A small image classifier, trained from scratch: layers 6, batches of 256.
Rows from expert 10 of block 3, named by matrix and row number. Rows with one number belong to one neuron. Each number is 50 + 10 x the weight over its row's rms, rounded and kept within 0 to 99. All counts start at 0. After the name is the row's rms in percent of the matrix's.
# up: expert up (model.blocks.3.mlp.up, 32x192x192), inputs 0-63
# down: expert down (model.blocks.3.mlp.down, 32x192x192, transposed), outputs 0-63
up.18 174:51 65 51 34 61 50 43 47 46 42 42 20 57 57 69 42 65 58 48 37 52 43 43 62 59 43 49 57 61 66 40 48 45 51 57 40 32 60 49 49 60 43 60 56 40 66 47 34 50 39 41 53 50 57 48 47 31 68 41 44 47 32 73 31
down.18 167:44 53 44 34 51 52 49 39 54 27 41 53 56 47 52 37 71 55 61 51 49 47 65 51 47 57 50 60 60 40 42 48 48 48 76 38 38 61 37 62 42 47 48 47 44 47 55 51 40 58 55 62 52 41 65 52 56 56 32 25 42 46 40 39
up.19 077:39 65 50 57 47 46 45 54 61 51 37 32 52 48 54 49 45 48 35 50 46 42 38 64 48 57 58 65 58 59 55 71 57 57 49 41 45 58 55 40 42 51 52 64 55 29 41 56 46 30 51 52 52 42 54 34 50 50 40 68 37 41 70 48
down.19 076:52 46 38 55 34 50 53 56 64 54 43 53 56 65 44 55 40 51 36 53 60 36 36 44 56 41 54 48 53 49 75 42 63 62 44 55 48 41 39 70 46 48 41 53 58 50 48 35 50 40 48 46 40 57 52 46 45 38 64 06 43 48 37 51
up.20 181:58 66 49 28 66 46 44 46 47 40 42 26 56 52 67 43 63 55 48 38 53 47 43 56 61 43 48 54 54 63 41 50 39 48 56 41 34 53 48 48 60 43 59 58 37 68 49 27 49 38 44 53 49 59 49 45 28 69 39 40 46 31 69 29
down.20 188:43 53 44 34 56 53 56 42 53 28 40 53 56 44 53 41 72 53 58 47 50 50 66 50 47 49 52 57 52 40 39 47 45 52 81 35 40 57 41 64 45 52 54 49 47 51 53 53 41 53 50 63 53 46 67 52 51 52 31 31 44 44 41 38
up.21 081:26 57 56 45 51 52 60 50 66 32 41 41 45 41 64 35 49 55 40 41 59 37 54 72 51 52 56 73 54 62 53 62 52 52 56 45 46 62 63 53 58 49 45 48 50 32 42 48 38 51 60 58 49 41 56 26 47 40 50 77 44 40 75 36
down.21 081:44 39 44 78 38 52 54 50 69 58 44 46 55 56 56 44 54 42 49 39 52 42 46 55 41 49 44 49 46 38 94 41 66 54 52 37 47 38 58 49 25 44 50 53 55 41 64 49 52 40 45 57 44 62 45 58 45 40 52 33 35 50 26 51
up.22 101:34 42 65 65 44 59 59 57 49 43 60 62 41 37 39 46 42 42 56 61 78 47 46 45 47 57 54 62 56 34 57 67 57 47 47 54 63 43 54 43 49 58 41 49 57 22 57 73 38 60 56 49 54 38 68 30 74 33 63 53 58 52 44 55
down.22 116:50 54 57 72 40 56 54 67 55 66 66 56 56 69 48 66 21 43 45 56 58 35 39 54 42 41 59 42 47 44 67 52 63 67 31 43 54 39 54 54 41 49 46 61 52 47 43 47 51 46 44 38 49 68 43 60 52 28 68 49 37 59 38 65
up.23 084:33 69 53 48 53 45 55 48 64 32 33 25 45 47 63 46 52 61 43 36 60 29 56 60 56 48 48 62 55 59 49 70 48 55 61 41 48 60 54 51 60 44 50 52 54 46 38 48 31 42 45 55 54 48 55 27 45 43 41 63 41 39 72 22
down.23 075:45 47 39 59 30 42 59 36 70 35 32 58 60 54 50 41 74 40 44 35 45 44 55 57 51 37 50 51 65 49 73 49 61 46 59 44 42 43 42 59 37 56 43 46 60 33 54 47 55 51 44 51 44 48 47 62 49 47 49 21 43 58 33 47
up.24 112:46 70 69 66 45 45 43 44 45 54 41 34 43 40 57 63 51 38 39 49 40 46 28 63 53 48 58 62 60 48 68 80 53 47 59 35 41 47 49 49 33 64 57 81 49 44 43 58 66 36 56 52 56 50 45 43 38 59 38 59 40 45 57 48
down.24 108:38 38 33 48 55 54 55 60 60 51 37 37 47 70 51 44 69 51 37 47 54 43 55 61 48 43 59 51 40 57 55 36 55 56 41 49 61 34 52 49 66 48 52 50 59 61 38 39 45 40 41 35 50 60 42 50 40 45 67 10 47 57 42 48
up.25 064:43 32 63 52 51 43 58 53 48 55 65 65 38 34 36 60 38 44 58 60 52 52 58 45 55 45 57 45 41 38 42 43 42 47 42 63 57 41 52 59 57 53 57 42 57 44 57 54 40 56 41 57 51 36 56 48 60 34 71 53 60 68 41 67
down.25 076:43 44 45 71 42 49 57 64 49 71 66 56 50 61 45 74 10 58 48 59 57 44 22 51 55 38 56 36 39 59 59 52 61 54 30 43 56 37 59 53 46 54 54 59 57 45 30 61 53 59 43 49 43 69 38 48 55 34 61 57 41 68 42 55
up.26 073:46 47 39 55 29 63 53 45 58 60 56 60 33 50 28 57 22 55 53 71 55 57 38 50 30 49 55 41 45 44 36 50 55 55 50 52 67 46 42 53 45 65 53 38 62 42 53 75 43 52 45 49 57 44 58 53 58 39 76 55 58 61 37 67
down.26 093:54 49 50 59 48 50 59 56 60 57 59 58 42 49 35 67 09 45 47 47 66 30 35 42 43 46 58 44 44 35 59 61 58 44 31 45 56 46 72 43 49 56 51 47 50 47 46 66 55 48 48 34 45 64 27 48 56 37 71 53 33 69 41 63
up.27 055:52 24 43 59 46 48 56 56 58 59 59 61 38 62 50 40 34 35 49 78 54 53 46 57 45 57 53 58 48 44 40 45 51 47 32 66 49 35 36 49 52 47 36 46 45 44 58 48 54 48 47 32 59 48 48 56 60 46 52 50 68 71 48 57
down.27 067:38 47 59 52 41 51 58 57 54 69 58 65 39 58 38 69 08 56 40 48 64 36 43 45 56 42 45 43 47 55 70 60 42 64 33 52 56 42 53 34 47 60 55 42 43 41 50 58 42 46 57 46 47 56 51 59 58 45 57 53 53 44 42 64
up.28 074:30 29 53 60 34 60 49 56 60 59 62 62 47 51 28 57 22 50 61 63 55 62 53 54 34 52 55 45 53 47 43 54 46 61 46 51 56 51 54 56 43 64 49 47 63 38 46 72 40 43 58 44 48 45 52 45 65 32 82 54 53 57 42 66
down.28 107:48 45 50 62 46 43 43 59 59 45 63 59 34 47 40 60 15 43 47 55 56 39 36 50 47 60 54 50 39 44 62 57 63 40 36 59 55 45 57 43 48 50 39 50 52 50 52 63 47 41 53 30 47 55 28 54 58 35 71 48 47 62 39 65
up.29 086:66 52 48 46 52 51 59 44 54 43 48 69 51 46 48 32 44 44 62 40 65 60 78 23 44 49 47 47 33 49 44 27 44 40 38 65 63 49 43 41 56 45 47 42 48 56 61 43 48 58 51 38 42 46 44 63 50 52 53 40 49 67 36 44
down.29 079:54 49 51 60 56 42 39 38 43 60 63 62 48 33 58 77 45 45 58 53 44 51 42 41 52 45 50 56 48 57 54 55 55 48 37 70 55 65 49 53 46 42 56 54 42 45 63 69 62 60 49 59 60 33 49 55 51 46 59 91 54 37 56 59
up.30 085:40 66 49 53 51 56 55 48 52 38 39 29 57 50 58 55 59 51 51 37 37 32 55 43 53 50 43 55 56 52 54 53 53 50 63 42 44 63 51 44 52 33 49 55 47 58 29 38 39 50 41 53 52 53 47 48 41 61 36 47 40 37 55 20
down.30 101:50 56 43 40 51 51 55 33 42 34 34 40 55 52 54 41 88 48 57 51 40 62 71 54 54 49 57 58 56 48 38 48 44 51 69 36 47 59 41 62 50 48 49 44 58 41 51 47 59 45 48 64 52 45 62 51 43 62 39 32 48 38 44 42
up.31 120:45 66 60 47 49 46 42 48 49 55 46 30 44 45 59 52 50 43 37 47 33 44 32 65 45 52 54 57 61 67 59 67 56 44 60 36 47 43 49 49 39 65 58 65 53 50 42 54 64 38 60 53 58 48 49 41 39 61 40 52 37 48 70 49
down.31 109:51 49 29 50 45 47 52 57 55 40 48 51 40 53 46 49 45 48 42 45 54 35 40 54 56 42 60 45 48 45 64 48 62 54 32 46 55 44 48 42 56 55 35 52 55 58 37 49 48 39 46 40 43 53 32 50 56 39 65 10 51 63 42 59
up.32 074:64 46 54 44 54 45 51 55 37 52 60 60 53 54 47 43 43 52 62 51 51 67 65 19 57 50 37 40 31 53 35 29 42 46 41 58 56 51 52 45 51 33 53 45 42 58 71 33 57 57 47 41 40 58 40 67 41 47 51 37 62 56 31 40
down.32 074:50 50 66 39 64 43 40 50 41 65 50 48 39 38 51 52 50 48 62 58 42 50 40 47 54 63 31 59 38 56 41 70 41 57 54 63 54 56 48 39 58 48 50 43 51 43 57 65 45 57 50 45 63 47 51 47 60 53 47 92 54 56 64 66
up.33 053:39 49 60 66 47 42 39 44 49 60 54 38 38 58 48 44 37 44 37 63 44 56 36 67 50 48 54 56 50 50 50 63 46 40 65 47 45 30 38 47 54 68 53 62 58 43 45 51 55 41 64 59 53 54 52 57 50 55 44 55 42 57 67 56
down.33 066:51 43 43 46 47 55 57 52 51 62 46 55 38 50 45 51 20 55 46 41 61 37 38 54 50 44 50 44 47 48 63 42 62 48 26 50 54 43 51 48 67 47 48 49 48 64 43 34 62 47 51 40 42 59 46 44 63 49 62 25 50 57 47 68
up.34 105:43 43 60 62 40 60 65 44 54 47 50 68 34 29 40 54 48 48 52 61 71 45 53 33 52 61 56 59 49 27 61 56 49 39 37 61 54 31 61 36 35 50 48 52 57 32 50 61 52 57 61 54 38 35 59 45 69 51 63 68 55 53 31 53
down.34 120:59 47 43 64 46 63 52 55 47 64 65 45 56 79 59 61 35 50 43 52 53 57 50 57 40 39 59 38 45 68 48 46 50 71 44 48 50 43 38 57 46 55 52 52 60 53 34 46 44 43 37 48 44 75 43 55 41 45 56 66 49 43 46 46
up.35 115:42 70 53 45 52 50 48 48 54 54 43 26 47 50 62 43 53 49 38 47 42 43 38 74 48 56 52 64 60 67 53 63 49 48 59 45 45 54 47 52 47 53 55 67 57 51 43 54 47 40 55 59 52 49 54 34 45 52 39 58 39 42 78 38
down.35 105:47 47 35 58 46 37 47 53 65 49 54 55 47 44 44 51 44 46 34 49 53 31 41 49 45 45 42 46 55 40 74 48 65 54 39 54 47 52 44 46 49 43 44 49 49 45 55 54 66 37 49 43 40 41 38 61 57 41 46 06 50 54 34 59
up.36 085:36 70 66 61 53 50 46 41 54 40 38 25 47 44 61 51 52 54 37 46 40 43 41 58 47 62 51 69 58 56 57 74 52 45 58 39 44 59 63 43 37 55 55 68 51 46 46 53 48 38 61 53 55 39 51 39 45 50 38 67 39 39 62 39
down.36 082:42 38 44 56 45 46 50 57 59 68 49 40 47 72 49 46 63 41 35 41 47 47 46 57 44 35 63 49 54 53 70 44 57 61 35 42 59 43 47 61 57 55 52 54 62 48 42 49 57 38 36 40 39 65 35 44 38 52 53 09 53 50 41 49
up.37 051:54 34 50 42 43 35 55 54 45 72 47 69 40 40 53 54 35 49 64 58 55 49 40 59 48 46 55 39 39 61 49 35 58 49 42 69 55 42 50 62 44 65 58 43 57 49 49 51 40 52 51 43 56 26 47 49 50 39 53 59 63 63 41 58
down.37 054:35 40 37 42 39 53 51 61 36 58 69 54 40 49 38 72 04 51 45 54 62 28 38 39 45 49 61 57 46 52 44 48 61 60 30 48 58 42 43 45 41 59 42 43 53 40 56 53 47 44 59 56 38 62 39 56 47 39 65 64 44 54 26 62
up.38 066:28 44 51 71 35 50 55 53 42 55 59 67 35 37 38 62 38 40 51 66 50 55 44 50 56 55 63 57 49 30 54 57 53 47 42 56 54 24 50 58 48 44 49 52 61 33 63 72 60 52 66 49 50 34 63 57 63 51 61 66 55 52 41 64
down.38 082:41 42 56 58 43 55 50 67 51 68 62 52 54 77 50 65 25 54 31 56 56 49 35 63 48 37 55 41 43 59 55 47 59 57 20 45 56 31 33 44 46 53 50 54 67 60 47 38 44 40 46 31 45 66 40 50 56 34 64 48 40 54 37 43
up.39 082:60 52 46 33 58 55 52 52 59 38 51 55 49 50 44 33 47 51 56 31 48 55 76 17 64 57 42 49 48 48 51 42 45 38 38 58 52 57 50 42 53 42 45 36 39 55 42 43 44 60 48 51 38 45 54 56 47 50 48 44 55 58 29 31
down.39 080:54 56 60 54 52 50 44 43 51 45 45 47 50 37 53 61 63 42 59 51 43 62 49 48 51 49 61 53 45 58 39 60 43 44 61 48 45 56 53 49 41 57 44 56 43 35 49 56 63 58 44 73 62 31 58 45 40 56 44 86 62 48 62 50
up.40 063:42 51 54 51 26 46 46 52 53 61 56 58 32 52 41 45 35 57 49 77 34 51 52 63 42 50 47 59 51 48 47 45 54 43 52 58 66 58 48 53 53 58 43 48 59 41 62 64 42 49 53 47 62 40 72 42 56 28 62 57 58 52 56 59
down.40 088:40 55 66 68 44 53 56 55 50 60 67 68 36 41 42 55 08 51 51 53 62 33 35 46 43 54 41 37 51 50 64 69 54 48 33 55 51 39 61 41 48 39 55 50 55 53 45 61 48 50 52 40 45 67 43 55 67 40 67 56 51 53 31 66
up.41 064:58 56 54 36 57 56 58 40 55 49 39 69 52 40 52 35 49 42 53 42 58 51 71 34 56 55 35 47 35 61 37 26 49 37 39 74 58 50 49 42 56 41 46 34 59 59 48 54 45 68 55 49 44 34 51 50 56 39 55 54 52 74 44 45
down.41 064:43 44 58 80 44 48 52 51 47 64 65 64 46 51 58 75 32 46 47 43 37 37 41 48 45 59 39 43 57 56 53 61 54 53 36 48 51 57 59 50 42 45 59 60 47 32 60 69 51 57 45 57 50 46 33 48 52 46 71 80 57 41 48 59
up.42 108:42 66 58 53 50 52 39 45 53 54 42 24 44 36 55 52 56 48 35 51 34 41 35 65 55 52 54 60 59 59 57 73 50 42 65 39 42 43 45 51 38 55 57 63 51 41 43 56 53 37 54 59 63 43 52 43 47 57 42 52 38 45 70 51
down.42 100:36 41 33 49 49 49 61 56 63 40 41 47 39 59 48 42 36 47 37 41 63 37 54 57 42 39 61 48 49 50 73 42 64 54 50 55 58 36 39 47 46 51 34 52 60 57 52 49 52 36 50 40 39 54 40 47 50 41 50 04 51 54 39 52
up.43 053:55 39 48 51 59 39 40 45 33 62 59 61 57 69 48 53 34 39 46 64 62 48 29 64 55 34 53 50 40 45 34 29 49 41 59 51 47 31 49 50 51 50 54 60 46 46 64 43 49 49 49 38 55 50 41 57 44 53 67 35 61 63 51 69
down.43 061:54 43 46 53 57 48 37 52 40 37 72 52 46 43 33 48 35 51 52 57 59 48 40 63 64 50 40 52 46 37 45 53 36 58 49 42 49 56 48 41 55 36 40 48 42 52 51 62 59 44 55 46 58 60 39 59 54 27 48 65 54 54 62 56
up.44 127:40 44 54 58 51 52 58 55 52 50 46 67 44 36 47 45 52 34 62 47 60 46 66 18 56 51 35 55 45 42 64 43 45 39 43 59 51 32 54 45 31 47 44 38 45 36 53 47 49 60 64 45 47 40 56 53 61 51 51 46 58 56 26 38
down.44 124:51 48 54 65 43 54 51 61 37 68 52 48 55 53 69 59 54 51 48 46 36 67 53 41 46 51 63 42 52 71 47 47 53 59 51 54 50 50 48 47 52 60 55 50 56 56 43 40 48 46 39 49 57 48 56 40 48 56 54 83 47 46 62 42
up.45 111:43 63 64 61 51 46 40 46 41 59 41 35 50 47 57 54 53 45 34 46 33 46 26 65 58 56 57 57 64 55 65 74 48 40 60 37 46 46 44 49 35 62 60 70 50 47 41 55 60 38 56 50 55 46 42 41 46 64 42 59 43 46 65 44
down.45 098:46 54 35 40 54 49 56 60 61 60 43 43 52 63 39 39 47 46 42 49 55 43 46 54 50 49 51 40 46 51 64 38 59 53 40 49 53 39 44 45 61 56 43 50 64 54 42 46 45 27 44 39 45 49 40 47 51 41 54 05 43 61 43 56
up.46 126:68 49 53 50 52 44 56 56 49 38 55 60 52 44 46 37 51 46 66 49 59 55 68 25 60 51 33 41 43 49 51 27 40 49 45 63 54 42 46 45 44 43 47 48 39 52 62 35 50 62 50 38 38 50 41 68 51 52 41 39 53 60 28 35
down.46 123:57 46 55 54 54 39 39 48 45 57 52 43 56 39 63 64 71 56 48 57 25 60 52 55 58 52 37 49 60 50 46 46 40 43 40 57 55 57 50 48 64 49 58 43 44 48 58 46 61 55 38 56 60 35 55 46 45 65 49 87 67 43 68 51
up.47 088:63 47 47 36 55 49 57 50 59 34 46 59 55 56 51 28 48 43 60 40 69 50 76 32 54 54 39 48 31 61 36 31 40 38 42 63 59 56 60 43 53 44 47 32 43 53 59 38 40 67 53 45 40 49 52 56 51 42 46 35 57 62 39 33
down.47 086:56 51 68 67 51 43 38 46 39 54 57 58 58 32 69 57 55 51 60 46 36 50 43 40 55 47 39 48 54 45 48 55 42 42 41 57 39 68 61 57 49 32 56 53 38 39 67 72 59 58 52 45 57 28 44 55 62 36 40 94 63 55 58 59
up.48 099:61 44 41 36 57 54 61 51 56 37 40 57 57 50 50 28 51 51 57 35 68 47 73 34 57 41 39 48 38 64 43 22 51 40 34 66 49 57 42 42 55 48 44 43 43 56 52 49 37 60 44 53 49 43 40 43 41 42 46 47 55 63 48 40
down.48 100:49 51 62 66 48 45 39 47 50 57 70 60 53 33 60 50 41 58 51 42 40 54 46 43 42 47 44 53 67 43 52 64 40 48 53 48 42 68 61 51 42 41 58 49 40 22 64 66 55 56 52 60 57 36 53 54 54 46 41 78 56 48 46 57
up.49 126:54 57 50 51 60 46 55 50 51 39 47 55 54 41 55 33 50 48 65 36 53 48 68 08 59 50 32 47 40 57 50 35 45 42 41 61 52 54 50 37 42 43 51 49 39 57 59 39 50 67 42 45 40 41 40 60 48 53 45 38 62 60 33 35
down.49 131:55 50 64 44 51 48 42 50 41 57 56 48 60 42 70 57 60 55 59 41 23 62 50 46 43 54 53 55 51 63 35 54 40 56 48 52 56 59 48 48 47 57 58 52 50 46 55 45 58 58 34 66 65 38 63 37 48 55 41 79 54 47 65 46
up.50 067:36 46 59 53 51 53 40 50 56 61 41 50 45 46 45 39 43 52 44 54 44 39 50 56 44 62 60 66 51 52 44 50 56 52 66 53 44 64 50 51 63 49 49 61 61 29 56 57 57 41 64 59 58 43 56 34 64 47 57 66 58 56 71 61
down.50 078:40 56 53 67 42 46 57 55 54 56 68 57 40 54 45 62 20 53 63 48 64 42 33 44 45 33 44 50 37 55 68 56 60 44 35 52 55 34 52 52 37 51 45 61 55 56 39 55 43 49 57 42 45 66 47 54 55 42 62 36 44 43 39 66
up.51 119:42 59 47 42 59 54 62 49 70 27 30 34 53 41 63 30 50 58 46 37 62 29 71 56 52 47 41 61 55 66 48 49 56 57 50 42 42 65 56 51 54 39 41 43 44 47 46 50 28 52 44 53 53 47 54 23 46 46 43 57 52 39 66 27
down.51 121:48 57 50 67 27 47 47 42 62 40 51 58 55 50 64 49 67 53 53 40 43 45 41 53 35 50 51 49 63 50 69 49 57 49 58 42 49 55 60 67 27 47 55 57 61 28 52 53 49 52 40 60 52 48 57 61 62 44 47 36 36 40 34 47
up.52 055:32 61 63 55 61 43 58 39 50 56 40 55 42 33 48 45 39 55 42 49 41 31 43 73 43 57 56 54 45 55 57 63 46 41 56 38 52 43 58 46 55 61 56 59 46 33 51 53 45 47 46 51 57 52 53 36 56 50 30 70 49 35 73 56
down.52 066:56 45 48 72 40 56 63 52 60 58 48 43 51 53 46 49 33 52 39 49 73 45 38 58 43 40 54 49 37 41 74 37 65 52 36 51 53 35 52 63 33 51 51 55 62 36 46 45 48 41 42 40 38 71 46 54 47 38 68 27 34 59 25 55
up.53 112:32 44 64 47 47 49 56 56 59 44 58 50 43 32 45 47 38 46 44 55 70 43 65 57 42 55 55 66 56 43 43 58 50 47 47 52 60 62 59 53 56 54 33 53 53 33 53 66 41 58 63 48 58 45 69 24 71 24 64 56 47 51 60 43
down.53 129:47 45 57 69 36 52 51 53 50 54 74 65 49 50 46 55 23 51 48 55 61 35 29 47 40 48 51 37 44 36 66 54 60 58 29 52 47 46 52 48 36 48 45 53 46 39 51 57 45 44 47 35 53 57 39 62 58 31 56 45 39 57 31 63
up.54 067:40 29 44 63 40 53 60 52 60 51 54 68 39 38 32 45 33 40 50 70 65 48 45 47 49 60 64 51 45 31 55 47 54 51 38 57 56 44 55 58 60 64 43 48 48 35 70 60 39 59 51 51 46 38 59 41 59 47 68 55 63 65 34 61
down.54 074:51 58 56 70 42 55 37 58 50 66 73 48 54 47 58 80 08 49 37 49 53 58 38 51 54 50 58 37 45 55 54 60 64 67 45 53 55 49 53 45 38 46 48 51 49 43 43 58 56 53 44 43 48 64 34 47 44 38 60 65 39 52 52 59
up.55 072:33 35 57 58 46 48 55 57 46 60 57 52 34 37 33 53 38 48 50 72 59 44 41 53 41 55 55 59 49 40 62 59 51 51 38 54 56 42 51 55 47 59 45 49 57 30 65 70 39 59 65 53 51 35 58 38 64 31 72 52 65 51 43 58
down.55 084:48 47 54 62 41 51 50 61 54 58 69 54 53 61 40 62 11 42 35 48 56 45 34 47 38 37 51 47 44 59 46 57 62 62 23 47 50 44 52 44 41 50 50 60 48 43 45 47 38 52 46 31 40 67 41 46 53 38 63 51 35 55 30 57
up.56 092:67 44 46 46 51 53 56 50 57 38 47 66 51 45 44 34 47 50 62 48 68 49 74 35 51 48 42 43 30 54 36 21 47 33 32 65 50 45 45 43 60 56 45 42 43 65 54 49 39 55 45 37 41 46 49 53 58 41 49 49 53 66 40 42
down.56 090:54 46 65 70 45 44 38 46 47 64 72 57 46 34 55 71 38 46 39 47 30 44 39 49 42 52 46 48 58 53 52 52 47 68 44 44 48 64 63 54 43 45 55 33 41 35 67 59 53 58 40 56 45 46 37 60 48 43 52 83 58 37 56 62
up.57 066:31 50 44 62 41 57 56 47 52 65 59 68 41 45 36 54 26 53 43 63 39 57 37 62 38 47 61 48 56 46 42 50 52 57 47 50 71 49 53 48 55 52 52 45 57 40 58 72 50 50 51 52 64 53 56 41 67 33 71 53 58 50 50 69
down.57 090:52 51 52 61 46 49 52 57 56 50 69 58 42 49 44 61 09 47 56 55 66 43 37 47 40 49 56 48 35 49 60 64 58 50 27 52 47 47 57 44 46 53 46 45 52 52 41 55 49 53 53 42 46 59 37 51 63 37 66 47 38 63 43 58
up.58 053:35 42 53 59 60 42 53 46 55 70 44 39 46 54 49 57 34 51 37 59 43 48 37 78 61 46 55 57 60 55 45 56 47 43 64 52 50 48 46 62 40 72 51 51 55 49 35 46 54 36 62 45 58 58 62 25 64 51 53 69 43 52 65 52
down.58 063:57 42 53 61 40 52 52 53 65 48 40 57 42 50 47 61 21 50 42 51 74 36 37 47 48 48 52 45 42 51 65 48 61 53 44 50 58 42 39 51 28 46 60 46 49 43 55 54 45 47 49 35 45 59 36 51 56 39 50 30 40 63 36 62
up.59 071:61 48 51 32 55 51 62 53 62 41 43 53 53 47 43 31 43 33 54 39 72 46 80 41 55 53 46 48 29 54 48 20 54 40 38 57 52 55 52 50 67 44 34 33 49 46 53 48 34 65 58 47 45 44 50 41 59 45 52 53 45 59 56 26
down.59 076:57 42 64 69 41 41 49 46 54 53 68 56 54 33 62 58 46 51 64 44 43 46 38 60 43 48 55 43 63 40 66 55 51 54 41 47 55 61 58 60 39 43 54 52 47 25 60 59 49 47 50 58 41 41 33 51 43 38 43 77 54 46 32 56
up.60 092:41 65 62 55 55 44 41 47 47 60 39 33 48 48 61 51 44 43 38 56 38 50 29 75 49 53 55 52 57 65 55 63 60 49 62 40 37 40 50 56 42 63 64 68 56 40 51 56 68 36 62 57 61 48 64 42 40 51 47 61 37 45 66 48
down.60 088:39 50 34 50 59 45 48 59 60 62 55 52 45 52 46 46 34 49 44 54 56 32 38 54 54 44 51 52 48 36 67 33 71 53 37 53 53 42 45 47 57 50 37 51 44 58 48 35 52 34 50 36 47 51 39 49 49 31 49 09 46 66 42 57
up.61 074:60 35 51 39 57 54 47 62 41 47 59 62 48 58 46 49 50 46 61 47 56 62 55 33 57 52 33 49 32 43 41 31 41 42 36 56 53 43 53 38 49 35 50 44 40 55 62 39 49 54 57 36 37 57 56 64 56 51 52 47 57 50 32 44
down.61 070:41 48 60 43 64 42 55 50 30 57 55 51 54 38 52 61 56 45 55 55 36 53 57 39 68 50 36 49 51 54 32 60 29 56 48 58 44 50 52 42 59 40 45 43 46 50 51 52 58 58 56 41 45 41 46 54 50 53 58 83 66 59 61 60
up.62 127:35 60 63 35 54 45 50 51 58 46 45 31 50 43 65 39 51 59 33 40 52 32 60 70 52 57 50 73 59 65 46 60 52 58 53 41 42 62 52 49 59 52 40 57 50 41 42 50 37 49 56 54 57 48 53 23 50 45 43 59 39 45 75 39
down.62 119:48 48 46 72 31 50 42 54 55 54 61 64 50 51 51 50 42 41 47 53 59 37 33 46 42 45 47 47 56 45 83 52 66 48 44 47 52 45 60 53 33 49 48 54 54 35 53 59 42 45 42 42 45 56 45 67 56 34 45 18 47 51 23 54
up.63 082:64 47 57 54 56 44 58 62 38 51 66 48 46 54 48 48 48 41 58 50 58 62 69 21 59 55 34 49 35 40 39 37 38 50 50 57 58 46 47 34 54 39 48 44 41 65 60 35 50 59 57 40 46 64 51 70 53 57 46 46 54 49 25 45
down.63 077:47 40 60 50 60 41 48 55 44 69 48 45 43 28 59 56 53 50 55 46 39 52 57 50 59 57 35 46 36 66 34 44 42 53 39 62 53 57 57 45 68 40 48 47 38 44 53 43 56 48 46 44 52 39 40 48 40 56 52 92 51 52 66 56
up.64 068:50 40 36 50 35 63 46 58 55 60 39 75 44 52 29 51 31 54 56 59 48 63 44 52 42 49 60 48 50 52 47 47 51 38 42 63 66 40 49 53 55 66 56 48 60 52 55 58 48 52 51 44 56 35 62 61 57 43 69 57 71 56 35 74
down.64 081:55 52 65 57 56 55 41 56 52 58 57 53 40 39 48 60 16 51 44 44 59 35 35 44 48 55 49 42 39 49 55 59 58 47 27 63 43 43 72 39 51 51 39 48 51 52 46 65 47 45 59 40 38 54 44 55 52 44 59 54 59 63 48 62
up.65 067:51 38 42 47 50 45 54 40 64 41 29 60 48 43 62 27 49 51 49 38 63 45 76 57 52 42 40 38 43 76 40 34 52 54 32 59 54 53 49 57 55 38 44 51 44 47 44 51 35 49 41 59 41 39 49 35 40 36 51 56 38 49 63 38
down.65 071:46 45 41 76 37 51 49 50 55 50 63 59 47 58 55 54 40 54 60 39 48 46 45 35 42 44 52 41 74 41 60 56 57 48 53 49 52 57 55 50 35 46 46 46 46 14 66 54 63 47 44 59 50 42 59 54 52 45 49 63 46 57 38 46
up.66 048:41 34 41 51 46 67 44 55 44 69 67 58 39 74 41 52 38 35 54 56 47 66 41 67 39 49 57 39 56 43 38 52 53 39 51 45 65 37 50 55 57 60 48 52 65 46 60 62 50 54 60 49 49 41 53 51 57 46 65 54 53 48 59 68
down.66 069:46 38 57 57 69 49 59 56 58 47 53 58 46 41 41 54 23 55 50 51 60 46 35 54 61 40 42 44 34 38 48 55 50 58 34 59 45 43 52 40 50 40 45 45 40 53 52 73 44 49 57 25 46 52 34 63 51 43 52 47 38 59 49 58
up.67 059:56 40 41 51 49 53 56 50 58 59 56 61 43 39 34 30 48 53 50 63 43 62 64 40 58 33 54 49 33 52 29 33 58 48 41 73 57 44 48 48 55 57 41 44 55 54 57 58 36 62 44 48 43 34 41 46 54 40 72 63 64 65 41 53
down.67 060:39 49 49 58 47 55 65 42 56 63 56 52 54 55 49 75 09 54 46 51 62 37 45 33 50 52 51 51 52 55 45 52 39 74 47 56 45 40 59 40 41 51 62 45 57 37 55 54 41 60 58 51 49 66 52 59 55 55 70 73 53 49 40 59
up.68 057:37 51 47 52 37 48 47 39 53 61 56 51 40 56 35 47 32 50 47 64 35 60 46 64 42 54 55 56 43 49 61 53 55 48 47 62 61 53 40 48 55 53 41 48 71 41 67 62 58 47 58 56 55 41 54 35 58 43 59 51 54 51 57 56
down.68 080:40 54 67 53 45 53 39 59 53 54 60 50 40 49 48 49 23 47 46 48 46 50 28 48 44 40 60 37 39 54 63 64 51 43 23 56 48 43 54 45 40 57 38 64 57 47 36 46 44 51 53 47 52 55 37 47 62 37 64 46 50 61 35 65
up.69 133:56 47 55 58 46 54 60 49 49 51 50 63 56 37 45 41 51 41 64 47 64 49 68 18 58 54 45 45 40 39 58 45 44 40 40 65 54 32 52 36 42 43 44 46 45 45 51 44 50 59 57 38 36 48 49 67 57 55 47 47 57 67 23 39
down.69 133:54 43 54 56 49 49 43 51 40 61 51 37 60 57 68 59 61 52 44 48 26 63 58 49 54 50 55 44 55 69 46 45 43 56 49 49 51 56 41 46 63 48 57 45 46 55 53 43 50 54 39 55 53 50 53 45 39 55 45 83 53 39 63 42
up.70 060:42 70 64 61 47 42 36 54 51 44 48 44 54 49 51 62 47 49 36 40 39 45 47 47 39 51 42 51 63 40 71 68 51 48 59 39 54 72 59 42 27 44 57 61 43 44 40 53 59 51 71 53 43 44 55 63 55 57 40 50 39 50 36 31
down.70 067:47 43 45 40 60 57 55 52 54 62 34 51 49 59 55 41 86 47 52 38 28 65 68 53 46 47 62 62 29 68 37 43 48 50 45 35 46 45 48 49 61 50 48 41 56 64 42 31 60 58 52 51 50 57 53 43 37 55 48 32 55 34 48 54